{"downsampling_factor": 8, "encoder_depths": [6, 8, 11, 6], "muon_scale": "original"}
Rows from block 6 of the decoder, named by matrix and row number. Each number is 500 + 40 x the weight over its row's rms, rounded and kept within 0 to 999. All counts start at 0. Numbers have three digits each. After the name is the row's rms in percent of the matrix's.
# convs1: 3x3 conv (decoder.decb.1.1.convs.1.weight, 24x24x3x3), inputs 12-23, a 3x3 kernel for each
convs1.0 091:536577533568581576526591565524542518474467439529572519530548536540568506499497430483513533464472472498491501478506508495503506412459463493493541464490510518501552503484479503498487494513490475447475492473506504489516474456484488496489499478456438486451479529481458517459451495478437465459429473443448410464413446434448403458
convs1.1 105:502490480491525504484504493520516480485444438490466464446503476514485510489444492487497471502533490513549504481531513505539521495516484597570535512544519473483503485490484467499498495480520547465470583550505508569520477424443525494528475421466485446511444474472477484463455441507477445515485443483490475481541570547473519513
convs1.2 096:505504479500527459472469478531502491484517469483495489510488530546572563526475476464482480496496483499513468510567475437677448475591480526550539499425481488490527651543511662409437607472481469515508489509485480490518466456473472469483439449488531454480529520468481503493500557501441673460478547453502516468499457471538500512
convs1.3 102:522543445499594465511508462523479491493468461524464519498602609484599564453499502478509507489505498500514479480481498475492496449515510493457505480394492564563560463470605435392583443428581447472501443450506487387476475492447481574573540556529510524497447463451538553488451411471428451497497399479556534485479493509498513498
convs1.4 109:516514513507504492498496486527552588499504526487490471487529472528562515483504508506487489518513494512518501478479495473460479480507499499462474482477464499514475508543548476484505507482492460514568468433531503487501497512520468470470506512536537487465543537498548544503475478466437474473488456504506518540480451478536533522
convs1.5 104:510531483511451461524527521516505503501518533484502504549494518480529495406489497360491584364553607487614622469451492459467477473463494507495502473471488511478493490470495530480491510493464481478491500532512503509512510492534472456469509517531535556540550508515525483475518529513498574542514558525513471519538596522504536497
convs1.6 109:507403486406554473503469500511482504489470483492491482551425534478521486526531523399550483489408411394512516510475485486589490510496517494485489476508499493473519497492516512472495513514497502504515502505506497492503520499496483472524497507488501497503543476516524496504508509508506483533509511511522446558495570384521460553
convs1.7 099:511491520517428483488486499506500509525451493484491503442453414481568478521582523505434487531410469522485492475449505504391506515467495479461500472479498522552513398445395424500411399382370461422506497530478510460497480450515407538470509575558502521498487383478517516511480478557514469560458480518563565475506525519487517547
convs1.8 096:523510503554417493500472491495460516499469494481498486494485482485466479535544512395336371425419473393462386523495549494480498502504525517473495507551494473474487528478518454430480526501529501491505487491480494534492464508515490443533504491533539536463520460482561518524514484509503594513502530470505527494485552526497492501
convs1.9 095:531530469524461461508452509454504511468412502511511536467497444446507439502562477521507504496501473496489488543454519473456490523405486485522526488469481520563486499513492522499474485506477495505500512467453437493506434558531469483498440553539561545480555613564444368430513420523503381490560386521461421445512468475508460470
convs1.10 098:497456509444431483466472512506512503505515482507526500485534521460537452479480511344411462326472424343393486484508508478438470493547522506537527482505503496488517499535486494531489518519519495508534499492520504459529534477502506558493524490525477479495482515529478501472455548452504450528501513495516493522534535485516464515
convs1.11 099:538442492471464556512500490499508507506483516502470508435453464412535533508598484402484519483527506544575519526442446481364473528480477453501492514528506477513494467476470502524472485506519538504466578503457489452472506544481466498436510533430582491477472473531514510443576529530546404524535395471512512513509578520511502520
convs1.12 094:478483464480411507469507553461457486468428474458503464457536563469589589461470481466476472445499473484485468471430501509531588467492513492529498494516469467482467546564499474501464496528532502539501531526521506513541542519465529597496438454527544499505583485510522544543478472468398462510397457540446484481486516447470451462
convs1.13 102:491487493472443448515508465514565506457651560445474517468499486536603547529509422493505483489486497502483474495498486483549517496461459504505480538512490492512486482484501496537478502535513448482546480395493528522490443470440431478504548537493543460433499563472458500493482514474397537517380498512437462500503494502497506527
convs1.14 095:498499509502552465517476449505517522464445494449449506507543495499456494473493515515485538524465480535503486484464525485469483537519514521523536493514494495498516472514468428498473403511479429414471482451499525558518455416459488477510572623559476518544559471502478396425474515496429641504453561544519473471475556525455491524
convs1.15 108:522542518517510459537540457464508510397467487436473485495473456511442481521510511479481498508486497510498473465487503471517529485513502444480491471447438542544523528528475512575486503483456456499533420449489545502503461555587429546562523556543505509512461489551497546513482496507496512521477495533536560478486558510517557500
convs1.16 106:539527501541589539484502510512468466529554524561631569477530493477459472517456467486512507491495473510522461487472513480487496469480460526463510473386471467438495549553499517530530518552512470469482504482461524495485467471468480538488487461440500471455571643531522525501522384493529392520483540493505504489529540512478530519
convs1.17 104:512485475512472454488477461548494485479460491454446459492503510472500553452469497508505482494505487489507488452475489458508523422488520492440455451409478520548547463487604469452590507496543435311411472431438536455460518542495516447506525524492494520565580499426522477505446516524402452496406486530510502489532487511485444442
convs1.18 101:513515489523520503495492496521507515464489527436470499473547500475498494513515479482504490494505491515516466502507472486482494453475509529515515475535567442484549438461443465521506501559542491490481516503460539591571509530542486493536416504564502520506562606506487495488490478559421425562428455516536499532561458516518486548
convs1.19 097:497486468503494446486512452513446490516406504544476526469466460453510438527541517487514480517530462527519464524456450487474473511531492469484491494513509537561507509483485486452511483464470450513516461509477445484465463495510440489473474520449479440515475515464506530403516444540478378574513449521494505534492533545493527544
convs1.20 092:492438500425405482493428492541530510508491430521491493480476515529510486460456503497524498490490468505507500533499555499468479547500487516512511485539475498516512492470512540459515522508481538529451516532488523501471519527430557482480504522455519454476540517588486437515509555527458779306515582450525532514504509507519534502
convs1.21 100:477451485508457468486522488484541509503501526563590532516538482497414488509510583484485479533492496488483480480442485452480419462507461501529525511553510523551464507440542521419492544454502442432514420322417451416425512533459513521472492497487515526602450468538470462468497464469521509401515524468507499476567531498531530501
convs1.22 099:541501470560529518460492475467476473457510452531560535512504483486408465531486508500502478497499519488490513503535509444495462418471481517461486478464488518516454385350331523555448429422406502458503469387465449467491468489569491478571460472512489450467530628514493512513422485510397566483467524479478480486518512486524532490
convs1.23 095:540496459553513465482481462507529475492490463520545475554545538447459507490427484491510522483468479474512463507543539508560528494533504504552515475573543468514539366415488407506509425437486514498479537504522487499502496507500543503419446518469479503460514518484550469435527471488615472494568606456498458489516438530517518571